Rows from block 2 of a small multi-label image tagger, named by matrix and row number. Rows with one number belong to one channel. Each number is 128 + 32 x the weight over its row's rms, rounded and kept within 0 to 255. All counts start at 0.
After each channel's rows are labels from the 100 images, of 14848, where the channel reaches its highest value: "top examples" is what is common among them. Only what is clearly more common there than usual is listed. The data: small charts drawn from random numbers.
# convs0: first 3x3 conv, stride 2 (model.blocks.2.convs.0.weight, 144x96x3x3, each kernel summed), inputs 0-95
# convs1: second 3x3 conv (model.blocks.2.convs.1.weight, 144x144x3x3, transposed, each kernel summed), outputs 0-143

convs0.25 [159 168 132 140 114 150 149 135 155 195 146 137 151 156 205 129 139 169 224 138 120 158 140 152 127 142 153 129 138 129 151 120  94  93 167 177 132 149 215 160  98 122 172 163 112 145 129 175 104 146  44 119 150 103 110 166 108 143  97 110 145 109  67  87 154 113  84 110 116 123 125  63 135  79 158  85 105 115 102 125 133 173  83 107 117  76 100  96 105 143 113 114  91 122 107 127]
convs1.25 [130 134 105 153 147 113  96 159 115 160 156 143  75 100 114 143 147 143  77 123 109 118 135 148 143 145 167 142 115 122 131 116 157  71 153 129  85  73  83 169  95  64 108 110  51 135 130 122 124 111 134 129 105 104  94 147  89 133 154 108 153 155 123  89  57 129 155  58 172   9 106  74 122 102 137 111 102 146  62 127 133 113  91  87  94 164 138 100  66 123 131 118  74  78  65  79  40 125 116 128  95  26 151 138 140 127  97 115  92 116 116 151 116 108 119  87 136 166 140  96 155 100 151 124 154 106 146 135 129 153 156 163 138 123 141 106 171 140 119 150 122 117 133 132]
top examples: legend; horizontal bar chart; items: three; radar chart

convs0.34 [ 56 122 113 114 113 108 112  89  37 109 141 114 105 123 101  82 109 111 166  79  98 135  65 147 152 135 120 120 104 232  73 172 169 109 117 113 117 119 110  90 114 110  89 135 123 150 119  91  99 108 199  99  98 172 157 131 120 108 134 146  94 169  70 163  97 159 180 155 134 132 116  84 102 113 141 110 161 143 146 168 120 140 150 120 115 132 121 147 131  31 110 118 114 119 131 140]
convs1.34 [103  70 113 111 117 135 124 169 105 105 143  87 135  77 119 104 152 134 104 117 103 115 124 128  83 125 109 157 152  79 129 106 102 118 177 130 133 159 137 168 167 150 154 172 178  99 157 131 122 103 132 139 140 153 184 116 147 115 100 104  71 141 105 159 149 159 118 156  82 140 126 173 168 152 144 164 169 176 161 124 195 175 176 169 150  96 127 142 185 148  83 128  87 148 149 117 156 127  79 189 171  96  76 136 111 138 170 156 123 100 108 139 159 125 160  94 130 211 151  62 132 142 141  99 116 158 160  87 118 163 200 145 140 184  72  92 206 127 151 137 166  70 128 101]
top examples: one colour; radar chart; items: three; line chart

convs0.96 [215  86 137 208  91 119 152  80 113 146 135 132 136 108 192 141 136 119  40 103 168 129 204 179 110 133 116 129 128 143 121 168 134  95  79 133 148 118 192 107  46 125 121 131  93 152 127 123 134 140 128 137  98 124 130 105 126 124 127 114 139 168  60 115 113 131 143 130 131 123 141  14 153 130 207 152 128 120 138 129 151 148 141  84 109 128 150 142 143 150 126 140 135 112 125 115]
convs1.96 [152 101 153 149 209 121 154 133 122 150 173 158 172 121 143 253 140 184  95 198 132 111 124 168 135 123  98 161 146 144  83 131 148 158 103 142 155 112  37 100 144  51 111 113 177 133 196  94 125 100 119 129  94  60  78 123 172 150 149  74 177 169  89 116 134 125 136 156  78 124 148  82 118 119  85 115 127 182 129 143 108 119 158 130 172 108 140 124 101 158  91 127 100  91 127  84 133 130 179 105 120 114 135 128 184  85 152 107 159 120 115  43 161 125 166 145 128 101 123 128 123 115 109 127 123 140 145 147 136 169 136 159 134  92 130 143 113 115 131  84 133 108 140 103]
top examples: legend; horizontal bar chart

convs0.93 [ 31 116 120 176 181 164 204 147  61  22 122 119 103 101 120 125 118 148  96 109 155  97 125 153 133 129 133 123 114 128 142 148 136 165 160 105 149 119  88 124 154 137 134  97 169 131 103 142 122 120 157 127 135 130  70 129 135 113 146 109 171 146 169 169 168 120 138 127 116  90 127 225 117 166 142 101  88 122 147 101 171 137 164 190 129 121  95 137 127 201 155  91 135 121 125 122]
convs1.93 [103 104 141  98 160 100 135 118  95 119 127 106 132 106 139 109 131 166 103 139 108  98 147  87 107 100 128 129  89  96  73 135  93 191  99 132 111 123 125 104 154 146 108 152 167 120  77  70 116 118 111 108 103 137 145  33 156 134  74  92  58 118 164 154 136  89  57 148 100 110 122 131 133 107 103  93 121 104  96 126 130 145 160 163 120 101 122  92 136  49 140 125 135  92 119  88 190  83 113 152 104 181 100  82 130 150 136 115 126 136 135 166 138  89  77 149  75  89 116 136  70 169 170 166 128 179 154 144  62  48  85  61 145 141 116  88 149 140 135 116 126 164  64 105]
top examples: bubble chart; items: three

convs0.109 [250 124 137 221 100 131 160 185 120 174 153 127 145 161 165 148 140 163 165 125 152 141 238 197 141 118 140 111 145  61 155 145 109 120 140 149 170 131 194 151 103 136 141 161 110 144 148 155 138 134  85 139 116 110 119 139 110 139 114 103 168 128  50 126 129 109 118 112 125 144 145  57 134 124 179 119 135 130 119 126 138 170 109 104 140 105 137 135 123 121 110 147 135 128 120 127]
convs1.109 [145 155 104 162 160 139 171 127 175 130 137 146  68 129 153 204 119 117 128 135 150 151 135 148 186 149 125 136 132 214 129  90 132  76 119 142  77  66  59 150  97  67 124  78  96 139 147 149  99 125 121 119 166 102  67 138  67 165 145 103 152 145 123 109  51 186 128  88 143 101 140  83 109 156 170 175 100 104 134 133 101  76  69  89  73 138 178 124  84 170 105 158 111  78  56 115 134 136 137  83 127  53 136 123 137 138  83 192 137 148 127 106 139  95  84 121 133 135 134 151 124 105 133 137 140 135 149 123 145 115 124 154 133 132 173 179 142 164 150 141 143 127 145 127]
top examples: legend; heat grid

convs0.35 [144 137 138  68 209 124  99  80 120 207 119 155 130  73 132 143 138 180  95 160  83 136 131  94 125  96 156 122 116   0 146 132  93 126 116 147 144 142 123 130 123 151 120 136 116 120 144 138 191 140 118 141 155 114 112 141 125 158 150 125 127 139 109 137 196 126 114 149 157 134 131 163 148 167 103 212 130 163 137 103  99  97 107 142 117 154 120 127 124 205 138 141 146 149 121 116]
convs1.35 [121 120 122 114 126 125 111 148 126 119  99 185 210 104 117  74 105 131 103 101 128 152 136 111  92 121 118 170 101  69 131 178 117 118 205 142 146 154 141 165 151 141 121 165 128 143 133 102 171  99 133 199 156 123 178 168 138 122 128 158 119 117  99 123 182 100 103 152 165  83 122 170 165 141 118  74 199 155 126 122 140 186 157 139 124 131 114 114 141 145 167  79 105 158 107 142 109 140 102 168 167 162  99 133 150 127 142  36  76  34 133 190 120 144 150 113 130 134 149  47 132 160 179  82 107  94  69 152 137  97 152  95 149 136  91 108 147 109 120  85 126 112  78 132]
top examples: one colour; lollipop chart; items: three

convs0.9 [ 85 144 127 151 163 130 146 100 188 107 191 182 176 193 212 151 149 149   7 157 164 131  61 129 139 159 144 141 114  58 113 177 158 181 153 170 146 117 144 106 138 118 117 188 118 143 114 132 101 137 153 119 111 156 115 158 114 111 128 115 111 140 194 108 155 120 158 141 115 121 128 164 169 105 127 114  91 112 114 189 133 162 152 125 123 114  92 134 122 127 126 131  99 120 118 127]
convs1.9 [ 77  99 132 119 130 120 128 117 101 148 115 121  93 122 138 116 157 212  55 127 113  90 158  80 143  97 165 213 112  91  71  64 151 132 156 140 115 128 148  91 149 142 136 144 119 125 122  58 140  34 136  95 121 113 130 146 145 155  99  85  80 101 235 143  74 141 115 124 133  98 165 132 147  95  72 139 126  91 111 122 123 140 146 141 142 126 115  94 158 118 152 106 146 110 134  62 127  71 159 143 108 133 124 128 154 138 130 118 115 105 119  53 130 115 137  84 126 154 120 106  22 158 143  91  94 130 159 135  93 150 117  98 176 182 154 124 132  86  92 117 122 123  98 115]
top examples: one colour; step chart; rising

convs0.61 [151 120 121 158 102 119  98  49 100 116 141 119 113 119  90 108  97 121 123  65 139 122 146 154 114 131 106 127 150   0 155 154 135  98 110 107 158 124 146  94 141 129  92 102 142 131 126 110 146 121 159 231 103 128 144 116 131 133 151 144 131 176 149 169  91 147 118 129 117 129 131 233 122 159 104 142 200 123 161 175 156 103 154 118  87 132 143 168 148 159 118 131 151 100 144 148]
convs1.61 [124  69 173 123 151  93 121 186  98 140 133 146 232 106 120 185 130 158 141 125 112 115 133 153  93 125 132 170 122 103  92 185 119 188 170 156 165 147 168 106 194 168 146 143 137 143 117 105 161 145 122 156 112 166 166 104 152 113 124 187 120 119  84 142 211  77 113 167 115 168  96 167 149 154 100  84 197 146 123 144 154 144 161 173 168 121  61 128 183 117 137  82  93 193 178 130 180 115  92 142 154 187 112 138 125 119 163 115 119 108 119 154 169 175 179 152  94 119 101 149 125 133 151 120  77 161 134 139 146 153 120 145 150 141 124 110 142 103 133  96 147 140 172 122]
top examples: bubble chart; items: three; dip in the middle

convs0.41 [137 105 186 140 184 129 105 155 175  91 216  84 139 148  78 162  91 128 101 136 137 114 126 179 117 123 165 137 144  29 133 166 126  98  98 111 152 158  19 135 119 142 170 141 117  91 142 135 173 123 110 116 156 134 165 121 143 155 136 127 134 126 107 133 166 108 105 110 115 158 121 123  79 118 103 193  95 136 118  66 107  98 103  95 135 151 140 155 182 148 148 187 143 119 135 111]
convs1.41 [166 157 137 146 111 136 149 128 144  97  90 140 207 123 120 125 104 103 222 135 153 163 120 151 197 155 114 100 152 155 118 143 113 178 129 101 137 130 108 143 130 101 118 109 136 130 141 217 101 137 118 133 162  71 159 112 128 132 128  89 131 126  65 117 240 127  95 139 123 255 126 126 126 151 115 151 146 115 158 116  95 141 134 130 110 118 115 148  97 139 136 163 134 124 121 214 184 173 185 119 138 122 151 115 120 142 110 158 128 129 125  46  83 111 100 179 123 106 133 212 132 121 139 169  94  83 110 168 136 118 102 104 146 108 132 138 158 150 110 132 102 137 113 129]
top examples: one colour; grid lines; step chart; lollipop chart

convs0.131 [  0 112 134  18 109 122 158 144 108 108 123 163 127 120 161 124 150  98  58 122 108 135   0 158 153 126 122 129 131 178  95 138 175 114 118  83 105 130 104 118 107 107 124 112 123 183 120 106 116 117 115 118 115 152 146 123 147 133 139 144 132 198  90 114  99 139 166 140 117 128 111 109 102 136 122 120 161 146 129 133 147 137 147 126 119 133 138 136 137 100 143 129 126 127 131 133]
convs1.131 [ 55  63 152  92 136 109 111 176  91 151 168 147 137  56 119 122 162 148  90 146  87 110 150 146  82 114 122 166 100  75 128 146 129 141 155 147 162 168 101 122 176 151 156 200 126 103 137  79 158  91 165 151 117 146 191 112 191  71  96 112  99 108  60 164 107 142 105 172 127 111 128 169 164 136  98 137 168 155 117 165 171 188 156 195 154 145 118 102 142 134 155  92  98 138 173  98 140  91  91 196 145 133 124 158 150 135 150 127 144  81 118 111 162 139 158  89 104 147 126  88 105 164 148  92 129 132 181 147 137 175 138 152 144 116 115  84 199 116 160 125 158 119 128 100]
top examples: dark theme; heat grid

convs0.83 [108 117  97 152 112 133 121 144 112  96 115 123 111 133  94 114 122 111 103 128 123  63 128 198 130 127 137 118  70 255 102 134 193 125 115 119 109 144 126  84 129  93 130 134 125 144  91 133  97 117 163 108  94 161 148 119 137  89 134 145 130 192 108 176  82 176 196 142 139 131 124 127 134  97 152 104 162 163 117 113 103 119 158 122 164 170  90  88  88 100 102 127 117 107 166 145]
convs1.83 [ 65  94  50 128 131 137 152 200 113 175 110 180 102 101 108 133 180 157  78 102 104  53 181 165  88  74 174 162 154 118 101 116 156 214 209 130 147 147 104 121  95 103 154 207 178 150 108 133 132  88 126 138 135 199 141 120 119 114 123 129 142 116 141 123  77 141 120 121 107 131 120 156 139 130 121 102 142 126 116 149 102 122 133 152 101 144 145 122 119 121 129  72 130 115 145 104 183 110  67 157 127 190 160 126 126  81 111 104 112  93 120 119 129 133  75 114 106 100 132 114 123 212 130 102 128 162 125 200 143 125 153 106 159 110 128 105 165 113 137 106 134 193 161 164]
top examples: bubble chart; items: three

convs0.22 [200 161 124 255 205 134 172 118 138 142 142 167 172 133 136 158 117 123  56 154 208 123 178 109 142 132 148 125 140 121 128 154 122 127 132 151 123 114 176 128 117  99 141 194 119 135 130 208 116 155 140 107  87 126 112 129 109 103 127 126 130 100 113  66 110 134 121 121 136 145 105 118 152  95 146 117  98 162 104 132 116 164 108 115 139 125 108 137 105 126 117 136 105 139 138 134]
convs1.22 [140 136 131 152 146  79 154 154 131 135 136 138 125 131 145 191 163 142  90 149 158 135 123 138 130 121 154 166 117 168 127 123 160 135 120 176 114  82  97  82  87  84  78  50 137 139 141 134  92  82 114 122 135  40  49 113  92 198 155  86 135 191 169 111  72  90 141 126 104  80 155  80  74 116  97 103 116 132  86 135 105  64 147  96 115 152 123 130  87 186  96 117 114  82  87 110 106 133 135  74  89 128 131 123 149  91 124  73 172 146 127  76 158 140 118 135 163 144 125 158  95 138 105  92 127 155 162 112 142 119 131 150 154 160 148 152  29 102 140  88 148 146 161 116]
top examples: legend; horizontal bar chart

convs0.127 [ 53  93 103 249 192 117 154 107  33 146 184 113  85 137 156  86  72 123 165  96 126  66  59 152 121 118 132 133 106 143 120 147 133 158 148 121  51 106 168 109 150 118 115  94 137  97 118 127  90 120 166 119 121 134 100  85 123 101 113  98 108 109 153  83 104 105 124 132 101 113 130 156 148 142  95 110 123 131 111 143 145 151 109 143 119 146 130 135 108 184 110 111  90 130 105 120]
convs1.127 [ 90 108 122 117  99 114 153 122 127 142  67  97 109 111 129  79 136 132 129 106 120 142 159  69 114 138 136 184 124  56 138 127 131 205 120 106 122 145 147 157 140 154 134 110 130  95  57 159 148 101 120 138 124 137 126 140  97 138 102 107 108  52 180 155 135 122  81 133 131 137 153 136 134 123 169 126 128  79 136 111 145 114 118 127 104 140 110 142 147  40 145 132 148 112 124 125 180 115 131 135 149 146 110 124 114 129 121 115 126 174 140 180 136 137 102 181  24 133 105 155 160 100 122 119  96 153  78 127  49  24  45  66  75 167  71  85 132 148 143  92 124 138  76 108]
top examples: bubble chart; items: three

convs0.140 [ 89 100 134 208 125 117  67 111  79 150 124 181  86 119  54 118 109 157 166 102 166 137  95 150 126 122  71 125 135   7 120 143 109 115 126  79 125  92 140 118 141 142 118  62 147 137 132 134 133 133 107 161 119 128 155 105 142 140 124 140  83 119 127 149 113 172  95 162 138 144 133 159 132 161  81 157 214 163 141 197 127 151  97 166 112 146 161 161 147 124 136 156 147 148 147 141]
convs1.140 [112 113 153 142 114 129 129 161 115 150 121 111 199  92 108 145 149 160 130 115  99 132 142 152 115 131 149 192 120 104 104 179 139 156 159 143 176 150 195 136 189 183 148 156 154 123 106 134 173 132 160 183 130 171 151 129 159  78 112 180  98  80  69 169 216 121  92 192 134 162  99 175 146 164 142 124 171 129 157 118 155 181 173 171 160 105  85 133 180 114 182 106 100 190 179 131 149 134  80 166 156 179 108 122  94 127 173 127 145  92 133 171 171 147 156 141 119  80 101 145 141 109 154  92 117 176  85 116 144 133 130  94 131 191 120 130 145 117 157 120 158 124 149 115]
top examples: heat grid; items: three; items: four

convs0.7 [189 139 155 211 203 121 100  56 149 183  57 131 141  59  29 123 141 130 128 133 120 157 195 150 110 119 103 127 132  37 127 149 103  99  97 124 140  98 152 141 128 137 143 125 127  91 144 128 144 125 190 145 139 136 104  98 140 150 139 110 151 127  78 132 142 116 111 118 129 165 133 113  75 154 101 156 180 140 121 105 125 136 115  74 135 146 144 172 149 163 149 166 137 130 135 128]
convs1.7 [178 133 147 130 161 126 180 197 118 146 117 142 217 123 112 198 101 152 160 145 120 153 125  98 131 159 158 127 182 146 110 189 120 201 168 149 166 137 135 136 169 150 117 118 185 140 169 140 172 120 121 182 121 110 110 153 113 142 192 140 150 122  69 102 214 100 116 150 137 138 132 133 138 142 111  99 170 178 125 110 167 144 152 204 159 105  88 143 131 169 194 106 105 106 126 147 248 128 168 139 129 175 114 136 183 144 144 101 139 124 126 132 130 126 129 108 131  65 126 105 120 107 107  89  83 160 121  78 128 122 120  98 104 121 106 135 113 125 152 129 131  83 117 101]
top examples: legend

convs0.111 [160 127 145 149 199 130 133 153 146 175 181 129 121 168  92 133  98 179 165 113 163  49 138 131 128 115 143 134 139  99 154 146 102 115 167 113 108 183 160 152 156 164 104 166 137 131 133 158 136 127 114 176 118 115 151 112 133 101  78 141 249  99  95  73 129 103  99  89 152 164 122 152 145 122 116 153 179 159  83 131 147 123  55 151 194 154  86 124  99 134 103 137  99 135 113 117]
convs1.111 [136 147  78 146 150 142 121 123 186 109  99 131  73  70 136 131 154 179  41 141 111 151 143  95 145 136 168 159 137 125 139 111 145 167 143 109 107 125 116 137  81 110 138 124  97 111 139 184  99 114 145 120 165 181 116  99 102 178 162 131 136 111 165 123  83 130 134  56 139 123 116 159 153 147 209 170  51  33 171 140  69  92  84  74  32 141 141 115 127 121 130 140 158  80  94 108  64 155 118 121 165 137 128 140 116 128 107 152 101 157 123 128 131 116  55 131 112 157 117 161 152 156 149  87 160 164 127 119  96  78 103 145  97 147 147 148 160 119 159 111 144 155 120 157]
top examples: legend; horizontal bar chart

convs0.128 [ 85 129 104 143 101 106 116 195 153 160 116 171  93  84 255 118 115  91 154 167 136 147  39 110 104 115  97 161 163 171 156 134 134 126 130 100  98 123 123 108 148 113 127 106 144 156 140 122 125 120 112 143  72 107 128 112 122  85 106 129 141  98 158  87  48 108 118 152 127  92 137 154 133  91 100  84 125 149  76 152 116 128 107 125 145 111 123  92  78 102  97 135 108 128 124 105]
convs1.128 [ 78  64 109 113 115 100 103 151 137 142 162  98  70  38 124  61 157 168  25 148 113 133 124 132 144 144 137 159  83  93 176  68 129  88 147 102 103 137  97 133 121  79 152 133  57  59  84 124  96 111 124 115 136 132 135 141 157  94 114 115 119  98 133 135  40 185 113 101 135 117 150 136 114 137 150 141 100 114 140  76 129 148 115  86 107 137 145 131  94  72 125 127 144  79 160  95  87  94 114 134 156  50 120 119 113  87 120 127 124 114 136 127 132 124 182 144 147 185 152 105 134 126 119 121 127 107 149 139  62 193 126 163  89 185 141 156 130 145 181 117 143 123  97 117]
top examples: one colour; line chart; radar chart

convs0.67 [136  97 137 112 106  98  71 186 136 170 127 158 131 168 106  97 139 112 203 127  92 138 109 235 133 125 107 127 138 160 115 107 105 102 184  92 128 155  85 123 123 156  91 129 137 128  95 108 110  81  88 177 133 112 149 103 154  98 126 127 180 133 117 156  67 191 115 155 121 133 119 132 124 115 135 114 240 121 149  82 142  93 102 116  99 136 184 153 140  69  93 118 126 103 127 131]
convs1.67 [ 83 108  86  99 144 113 109 193 105 185 121 156  62  89 117  97 201 152  84 111  75 124 175 109  83  92 199 179 149 106 171 115 193 209 219 107 155 136 142 159 130 130 154 175 147 160 117 134 155 120 146 143 124 196 142 166  70  93 168 165 153  92 131  97 104 155 103 146 156 144 123 151 116 124 155 131 132 117 103 161 160 104 119 133 123 143 138 130  88  95 155  92 126 107 121 120 121 118 106 136 144 181 163 158 127 110 118 129 106 113 151 147 126 152 133 138 129 105 114 121 130 192 171  99  95 129  77 205  85 145 132  89 144  86  97 134 159 131 114 127 143 189 109 176]
top examples: bubble chart; items: three

convs0.49 [152 119 137 138 115 121 109 178 109 136 177 102 124 124   0 108 116 118 189 119 124 131 140 195 142 123 157 134 127  32 121 170  89 167 147  98 125 145 132 130 122 134 133 106 158  93 147 124 131 139 195 195 152 125 154 109 116 153 123 130 200 148 147 134 123 141 120 118 132 154 156 207 133 176 104 162 180 139 155 136 128  65 135 103 135 140 145 152 140 143 140 175 124 138 152 155]
convs1.49 [131 108 131 130 132 105 130 211 103 154 120 119 215 105 108 163 147 147 109 127 107 128 139 164 120 109 153 184 120  92  93 216 133 165 175 144 164 147 173 128 182 159 118 125 152 152 149 113 166 130 148 191 106 144 141 117 164  92 105 154 106 115  61 137 255  91 118 172 126 159 103 163 144 126 119 107 177 174 125 119 160 134 174 184 172 119  43 140 152 141 164 116 103 198 153 139 203 127 100 146 129 171 111 117 139 132 157 123 140 122 120 122 155 134 172 132 142  96 114 124 111 110 145  86  77 142 107 137 167 141 129 129 139 173 103 121 124 111 129 126 138 127 154 125]
top examples: bubble chart; items: three; dip in the middle

convs0.116 [ 67 121 100 231 192 133 162  49 141 157 136 171 128 154  73 130 111 150  54 106 150 200  45 137 129 157 140 123  86 163 116 127 152 128 108 131 143 143 144 121 105 128 110 133 116 131 115  99  98 140 145  81 109 167 140 134 106 112 124 131  88 132 125 149 144 136 161 141 121 114 132  94 128 107  89  98 154 100 100 102  53 157 143  79 140 120  95 153 106 203 134  79 107 118 114 135]
convs1.116 [109 152 147 114  87 108 181 104 146  80 138 106 111  98 125  97  89 147 134 119 119 123 135  48 184 133 111 159 210 111  81  99 114 165  65 146 125 140 158 126 157 128 124  83 154 115  75 154 148  86 141 100 127 125 182 151 119 127 104  81  84 103 139 124 116 145  93 158 138 137 156 146 154  98  91 179 125  85 116  79 134 155 109 124  97  87 147  91 168 124 146 146 184  92 117 134 139  78 134 143 135 194  88 124 167 197 105 153 117 171  96  78 111 138 129  67 136 135 106 149  83  82  89  99 126 114 176  95  91 126 131  93 120 132 124  92 154 134 115 201 101  59  53  90]
top examples: dark theme

convs0.103 [174 158 131  53 139 137 123 168 210 175 159 151 149  99 216 124 172 185 131 175 119 195 215  87 124 157 128 163 134  95 162 114 113 116 114 169 181 174 134 130 134 194 147 163 137 143 133 160 156 149 117 188 132 102 127 155 106 146  96 120 135 118 123 115 213 113 132 146 113 111 162 147 136 126 153 141 144 100  96 146 142 139 122 137 146 121 112 133 115 130 171 149  91 100 122 105]
convs1.103 [147 118 112 145 148  90 114 166 170 134 190 109 162 118 108  85 116 129 136 148 157 125 115 158 139 152 117 130  78 136 100 124  92  84 104 135  79 112  76 117 124  48  85 104 119 144 170  68  89 147 122 150 130  62 108 125 116  76 114  65 102 167 121 130 155 100 207 155 122 115 124  97  91 129  84  88 108 126  85  81 127  89 118 147 164 132  66 124  83 162 104 183  87 103 117 127  53 138 115  78 132  77 113 107 166 162 177  60  98 134 128  91  81 121 139 110 148 125 127  63 102  88  99 152 162  89 158 114 122 168 150 128 129 145 107 111  72 141 113  94  84  76 114 117]
top examples: dark theme; horizontal bar chart

convs0.134 [114 147 129 204 198 130 192 155  73 129 161 159 150 209 112 136  64 173 162 132 172  86 111 150 156  97 166 140 147 120 137 139 105 147 166 112  77 126 155 132 132 139 134 127 147 137 158 184  99 150 141 205 115 123 142 124  98  87 104 137 234 109 150  89  96 111  89 115 138 144 148 159 139 150 140 118 125 134  87 168 152 137 105 162 177 112 130 121  98 132 146 137 107 140  99  82]
convs1.134 [ 90 118  94 144 118 122 139 142 144 161 124 142  58  80 161  99 173 151  63 132  95 110 134 137 127  91 183 188 101 128 152  59 161 175 172 109  99 104 128 119  89 103 159 117  99 133  66 156 126  82 134 103 146 183  59 111  71 177 143 100 140 103 155 135  27 131 149  81 105  76 136 122 127 144 162 126  62  64 133 132  85 101 113  73  52 140 113 104 110 111 135 137 145  96  66 113  79 109 103 130 117 128 138 126  95 107 106 109 108 152 150 137 122  80  68 128 134 154 120 156 100 176 126  80 142 129 119 151 108  99 104 104 133 155 114 143 112  99 121  64 138 156 130 133]
top examples: bubble chart; items: three; items: four

convs0.122 [ 78  93 113  17 100 106 148 157  95 100 133 116 145 138 192  90  99 113  40 102 113 129  61 141 150 131 140 158 105 170  96 148 189 101 105 149 138 153  88 112 167 112 141 143 114 148 108 101  88 116 184  95  96 151 135 154 152  95 113 147 117 167 106 152 185 174 193 160 143 116 115 108 120 115 131  94 143 128 126 156 126 110 157 106 102 130 129 112 100 100  71  99  87  82 106 130]
convs1.122 [ 57  70 145 140 179 113 119 140  90 146 155 158 130 101 145 138 181 146  12 139  97  92 132 149  74 112 140 174 106 110 100 136 145 125 177 155 151 139 117 156 176 157 167 160 140 137 133 112 124 112 132 108 107 161 187 120 168 105 120 162 129 140 131 143  84 124 141 150 111 108 119 133 154 115  87  95 158 144  86 162 145 163 156 144 159 117 129  83 143 137 114  91  89 102 148  86 173  86 112 177 123 125 109 131 174 133 128 137 122  36 114  13 147 127 170  65  95 137 141  77 115 188 158 119  82 125 146 173 116 147 134 134 172 107 100  87 167 113 161  86 138 123 131 117]
top examples: dark theme; heat grid; items: three

convs0.57 [ 88  98  93 103 100 113  78  45  69 109 111 139 107 106 119 105 111 111 170  90 124 118  74  73 129 101 123 131 114 255 113 117 136  57  43  79 109 126 137 114 127 131 104 114 102 101 135 123  99 127  85 115 104 137 140  87 112 109 136 153 119 142  51 138  95 146 139 148 144 113 122  68 116 110  66 114 157 125 131 151 126 107 136 116 128 131 116 117 108 107  99 100 115 131 122 151]
convs1.57 [ 50  50 142 110 121 117 116 182  63 159 134 131 180  54 109 125 160 171  93 140  77 128 148 130  91 126 153 203  82  56 113 158 132 145 176 156 151 157 155 157 192 173 143 165 105 124 122 108 172 119 151 138 106 176 165 109 157  88 117 151 124  99  72 138 143 147  77 181 139 135  83 180 141 168 102 132 172 143  87 149 153 177 168 143 159 112 102 147 152  91 122  91  94 189 163 101 144 101  91 196 143 155 114 123 134 120 135 123 128  91 129 154 178 139 175 123 123 136 112 119 140 147 153 117  96 139 126 160 125 166 111 142 155  96 116 103 176 102 158 140 169 159 139 118]
top examples: one colour; line chart; radar chart

convs0.123 [ 24  93 130   1 107 104 135 134  77  93 136  95 117 100 187 123 113 117  33 106  99 137  27 162 123 123 137 137 133 199 102 129 158 136 116  59 114 118  88 117 121 110 114  98 117 131 104  90 108 114 126  86 109 132 156  93 110 117 138 139  99 166 152 151 120 140 152 148 131 141 126 174 119 116 136 140 158 142 149  99 134  96 145 122 104 110 141 148 129  86 120 115 118 134 130 134]
convs1.123 [ 67  64 180 110 144 100  98 186  98 147 144 136 173  66 115 149 161 142  93 136  85  82 133 160  62 128 130 198  78  57 124 163 124 157 171 141 157 175 143 107 153 143 138 190 105 112 138  86 136 100 147 137  96 175 200 100 193 101 103 138 104 116  97 144 126 111 125 156 121  99 122 151 155 125  97 105 157 189 115 154 187 205 164 162 159 115 120 115 167 111 132 104  89 161 176 115 123 102 110 199 140 139 129 111 134 111 149  96 140  75 113 111 161 133 161 113  79 128 107  92 123 169 150 115 123 122 159 158 138 142 123 168 129 101 109  69 173 108 147  94 148 119 122  98]
top examples: dark theme; heat grid

convs0.113 [146 144 157   0 154 143  82 125 173 164 150 154 138 120  81 146 164 131 148 154  90 148 142  45 144 129 119 125 150  29 147 105 104 116  70 155 150 143  78 158 129 142 149 144 120 117 155 144 170 139 132 117 166 144 146 168 153 161 139 123 151 113 169  98 200 124 107 121 129 147 137 157 104 136  90 170 110 113 134  96 111  60 121 131 128  91 133 121 149 111 147 142 135 137 131 145]
convs1.113 [119 118 163 120 156  86  88 207 112 139 127 111 232 118 107  86 119 120  97  98 127 130 125 119 103 140 142 135  56  60  92 190 127 147 174 138 149 147 146 131 161 156 113 143 147 142 150 106 168 146 149 189 111 119 155   8 152 115 109 132  95 110  89 120 224  67 135 147 163  55 122 158 150 132  91  96 169 148  87 102 147 157 149 169 153 128  61 137 138 125 178 128  75 142 144 124 160 124 135 147 122 155 122 116 151 141 160  78 125 138 108 149 109 140 125  80 129  51 138 100 121 133 155 134 140 118 116 140  83 133 151 114 119 132  90 108 105 119 147 130 125 113  69 142]
top examples: one colour; dark theme; radar chart

convs0.71 [170  82 106 255 115  81  98 112  95 117 120  84 155 123  36 112 113  95 122  92 134 113 137 177 125 156 113 113 128  77 117 191 118 138 123 108 184 101 219  96  97 155  84 138 144 113 114 106 109 109 147 155 113 140 129 116 131 122 139 142 110 160 125 151 124 161 142 162 129 135 117 140  99 158 151 149 191 129 150 114 120 123 147  66 114 143 150 183 150 169 139 140 132  92 137 139]
convs1.71 [132 121 141 182 137 123 173 176 133 116 123 135 191 125 139 219 103 129 151 142 129 117 134 177 130 129 112 167 168 144  71 141 137 138 146 160 188 151 147 130 165 145 135  96 174 161 150 140 133 116 106 171 164 118 142 116 142 116 141 145 145 168  53 155 200 117 124 187  93 187 101 167 162 175 149 140 194 135 138 137 131 145 170 194 181  90 104 147 168 194 147 130 113 181 149 157 222 125 126 144 159 168 107 148 118 146 167 138 177 102 121  95 161 118 153 134  84  87 107 172 103  86 141  81  97 153 135  78 175 116  99 142 131 129 139 124 144 106 157 125 146 105 168  98]
top examples: legend; one colour; horizontal bar chart; step chart